python train.py --model="image classifier" --dataset="flat shapes of many kinds, plain or patterned, on busy backdrops" --train_examples=195000 --image_size=32 --crop_scale_min=0.8 --horizontal_flip=false --color_jitter=0.1 --targets=["count", "largest shape"] --num_classes=[6, 20] --arch="vit" --norm="layernorm" --norm_position="pre" --activation="silu" --mlp_ratio=3 --head_dim=64 --fused_qkv=true --bias="all" --qk_norm=true --parallel_block=false --inner_norm=false --drop_path=0.15 --patch_size=[4, 4] --conv_stem=true --layers=12 --width=256 --positions="learned" --pooling="mean" --label_smoothing=0.05 --loss="cross_entropy" --init="kaiming_normal" --residual_init="none" --optimizer="adamw" --lr=0.0013 --beta1=0.8 --beta2=0.999 --eps=1e-10 --grad_clip=0.5 --ema_decay=0.995 --steps=14600 --batch_size=64 --epochs=4.8 --lr_schedule="step" --warmup_steps=430 --weight_decay=0.1
Rows from block 6 of a small image classifier, named by matrix and row number. Rows with one number belong to one neuron. Each number is 50 + 15 x the weight over its row's rms, rounded and kept within 0 to 99. All counts start at 0.
After each neuron's rows are labels from the 100 images, of 14976, where the neuron reaches its highest value: "lies over" is the class under the peak. Only what is clearly more common there than usual is listed. The data: flat shapes of many kinds, plain or patterned, on busy backdrops.
# fc1: MLP up (model.blocks.6.mlp.fc1.weight, 768x256), inputs 172-255
# fc2: MLP down (model.blocks.6.mlp.fc2.weight, 256x768, transposed), outputs 172-255

fc1.567:46 15 65 46 17 66 60 14 73 38 48 65 43 61 67 37 44 62 35 48 33 38 38 48 39 36 47 41 61 42 55 62 45 28 33 62 41 57 43 57 60 53 39 69 61 57 53 40 33 54 38 55 69 54 54 47 72 57 54 39 53 69 71 53 18 50 38 72 56 59 65 32 53 42 16 54 38 50 49 55 63 48 62 50
fc2.567:73 69 61 47 52 38 34 66 67 49 59 29 39 38 61 54 40 43 45 54 52 69 53 54 34 56 49 64 31 35 39 42 57 79 41 43 56 39 53 52 45 62 47 47 45 30 58 67 68 56 56 39 41 45 71 41 36 40 63 36 55 41 32 45 78 40 30 30 72 45 47 46 61 56 78 34 55 45 50 37 48 60 52 43
lies over: triangle

fc1.258:52 45 71 45 14 69 68 19 41 59 53 90 57 56 39 58 34 66 48 28 47 37 66 85 58 33 67 59 50 57 62 52 62 51 47 39 68 64 45 61 67 44 46 76 68 56 41 50 32 70 46 28 65 54 58 39 52 79 60 60 66 59 45 50 65 38 63 41 52 90 72 52 45 72 73 24 45 42 62 37 59 48 39 52
fc2.258:44 39 43 42 16 66 48 45 62 48 43 56 37 59 55 51 37 52 79 51 59 58 61 44 68 30 38 46 68 57 61 56 34 99 66 46 37 38 39 53 55 44 43 75 52 41 40 53 69 52 52 66 50 52 79 57 36 48 28 56 38 66 42 49 51 39 67 53 48 28 46 60 51 39 22 74 61 56 57 72 62 35 66 30
lies over: star

fc1.431:45 48 70 38 54 53 78 58 61 67 59 35 37 31 56 48 53 56 29 58 23 48 69 71 42 64 38 30 34 66 43 46 79 26 58 49 54 44 75 35 69 31 35 53 27 67 50 48 35 27 60 44 68 33 43 66 66 44 67 11 63 38 24 51 64 61 32 49 65 67 78 52 60 48 81 41 26 66 37 46 32 59 38 67
fc2.431:48 51 29 57 48 62 36 49 59 63 55 62 36 31 54 20 42 51 36 42 22 43 64 36 44 36 43 60 40 49 26 57 47 00 33 76 37 49 88 26 52 48 55 49 47 38 51 33 32 39 40 37 63 38 32 57 49 35 42 68 53 51 52 52 21 63 28 64 63 46 65 54 37 45 63 45 49 64 47 60 45 65 48 52
lies over: circle

fc1.199:34 40 49 53 29 55 51 21 35 43 76 65 54 63 40 63 13 68 60 28 48 48 46 52 48 33 57 60 70 51 70 66 41 38 47 22 55 72 28 60 59 77 49 89 78 64 39 28 41 69 49 56 59 61 49 41 54 58 42 53 45 61 26 49 54 35 65 45 48 75 54 60 39 59 54 35 40 32 78 33 73 77 53 38
fc2.199:45 49 25 38 26 50 49 66 60 60 48 61 31 45 47 54 30 72 62 53 51 83 51 70 57 44 31 60 50 58 47 56 46 99 58 52 29 39 39 45 57 36 49 62 48 48 43 66 74 57 49 63 51 60 64 57 29 40 57 44 37 45 61 62 48 54 40 61 52 27 57 61 61 53 44 53 81 61 60 52 61 39 45 22
lies over: star

fc1.739:47 68 47 41 62 47 36 77 49 49 36 25 27 58 38 43 24 61 43 51 58 31 46 47 32 65 70 61 64 79 39 51 75 32 37 31 54 21 69 58 65 73 84 59 43 33 66 43 43 57 39 50 59 31 38 61 45 72 66 46 71 55 35 50 37 45 61 58 54 28 67 56 35 49 54 51 43 32 56 43 53 52 42 62
fc2.739:44 68 28 43 38 56 28 28 41 51 73 62 65 43 62 56 67 49 42 30 35 50 40 61 22 58 53 24 29 35 31 53 64 45 24 34 43 51 64 39 61 53 58 55 62 37 57 71 27 33 72 48 38 43 85 40 36 55 46 62 37 38 59 26 54 30 33 78 57 43 45 45 56 40 89 46 55 48 33 83 39 54 52 32
lies over: ring

fc1.170:50 44 55 43 08 57 64 33 33 45 66 69 65 40 75 65 51 70 35 31 26 30 47 65 44 58 25 45 53 47 68 47 50 17 36 56 42 29 84 74 38 34 45 70 40 50 32 34 29 54 65 48 46 53 40 61 47 47 32 44 62 45 48 45 65 51 49 46 75 52 57 81 46 47 52 54 53 62 55 49 57 30 54 16
fc2.170:34 65 43 51 30 68 57 44 41 60 43 23 42 39 55 32 91 60 66 57 36 47 56 27 50 36 52 45 72 46 54 62 44 08 60 47 59 48 62 52 39 50 72 50 51 27 47 31 67 51 46 63 49 27 30 76 54 41 33 72 46 31 54 49 60 78 51 75 47 61 46 55 33 53 48 67 41 60 51 44 24 36 56 39
lies over: ring

fc1.27:55 31 54 42 25 56 53 37 59 25 77 72 49 25 52 58 38 30 40 27 43 39 65 73 42 50 57 69 59 46 61 51 38 40 39 24 75 56 31 65 78 59 40 61 59 48 46 54 52 73 50 45 49 42 33 43 65 60 41 72 42 46 31 52 42 34 59 54 58 64 67 63 58 46 69 40 45 42 46 41 62 67 57 66
fc2.27:41 61 24 59 31 60 44 55 47 80 57 53 28 46 44 45 30 71 60 48 50 66 67 47 46 39 37 37 64 43 55 58 57 57 61 61 10 43 40 49 42 43 41 50 46 38 43 59 49 65 38 44 49 50 74 50 25 52 59 46 35 33 28 40 38 50 47 46 25 05 42 28 70 71 63 51 75 64 63 49 45 37 46 28
lies over: star

fc1.441:46 36 52 36 33 61 47 11 31 52 65 76 44 54 50 78 13 30 40 53 29 41 74 50 65 45 54 49 55 21 71 71 47 38 61 39 54 64 39 66 54 63 58 70 75 65 55 42 30 76 43 67 49 50 48 30 48 57 46 52 35 40 55 37 45 30 49 57 54 65 46 64 39 73 55 30 60 28 69 50 58 47 66 64
fc2.441:52 43 37 52 37 47 43 52 78 60 73 58 14 42 42 45 49 78 54 66 57 75 40 78 55 37 24 53 56 47 35 44 44 78 64 44 50 19 34 70 50 54 51 59 56 34 54 59 62 56 53 47 33 33 59 51 24 43 65 42 25 57 47 41 51 46 46 48 45 25 25 30 57 51 39 53 80 46 34 61 40 15 61 30
lies over: star

fc1.268:61 45 65 54 56 51 41 57 55 45 70 69 32 46 36 62 53 63 29 44 36 36 67 66 40 60 23 29 47 61 51 41 52 18 63 66 23 23 28 64 72 35 41 52 29 52 63 55 42 31 41 31 54 57 52 49 69 34 44 27 40 16 52 46 53 45 41 77 58 47 68 51 53 55 78 60 30 55 33 52 24 62 57 37
fc2.268:33 39 33 70 15 59 39 59 59 34 57 43 34 24 59 39 68 54 56 51 35 02 50 44 59 19 57 48 70 56 56 56 53 00 40 29 54 59 74 08 49 51 52 71 64 33 41 36 53 58 52 56 54 38 40 39 47 37 44 55 58 46 41 56 34 49 24 60 51 51 48 33 59 67 57 70 65 83 62 53 40 65 47 50
lies over: square

fc1.363:46 22 50 53 16 52 75 28 37 51 70 57 50 64 49 64 37 58 38 26 59 17 50 67 61 38 52 38 53 40 82 59 29 23 72 51 66 28 41 56 59 37 54 79 52 71 56 33 42 58 61 50 59 80 26 63 51 43 39 48 55 44 57 40 49 49 54 46 45 59 60 67 38 39 38 63 40 52 59 56 54 46 69 19
fc2.363:53 50 50 54 47 55 57 51 55 55 40 29 47 48 32 39 63 44 53 72 38 31 55 35 54 40 51 65 50 65 51 38 47 00 38 57 43 69 47 46 33 50 46 55 59 36 40 33 48 53 48 42 35 22 55 62 46 53 64 55 39 55 42 61 60 72 34 64 27 47 35 43 61 38 55 66 57 52 53 40 38 29 51 50
lies over: star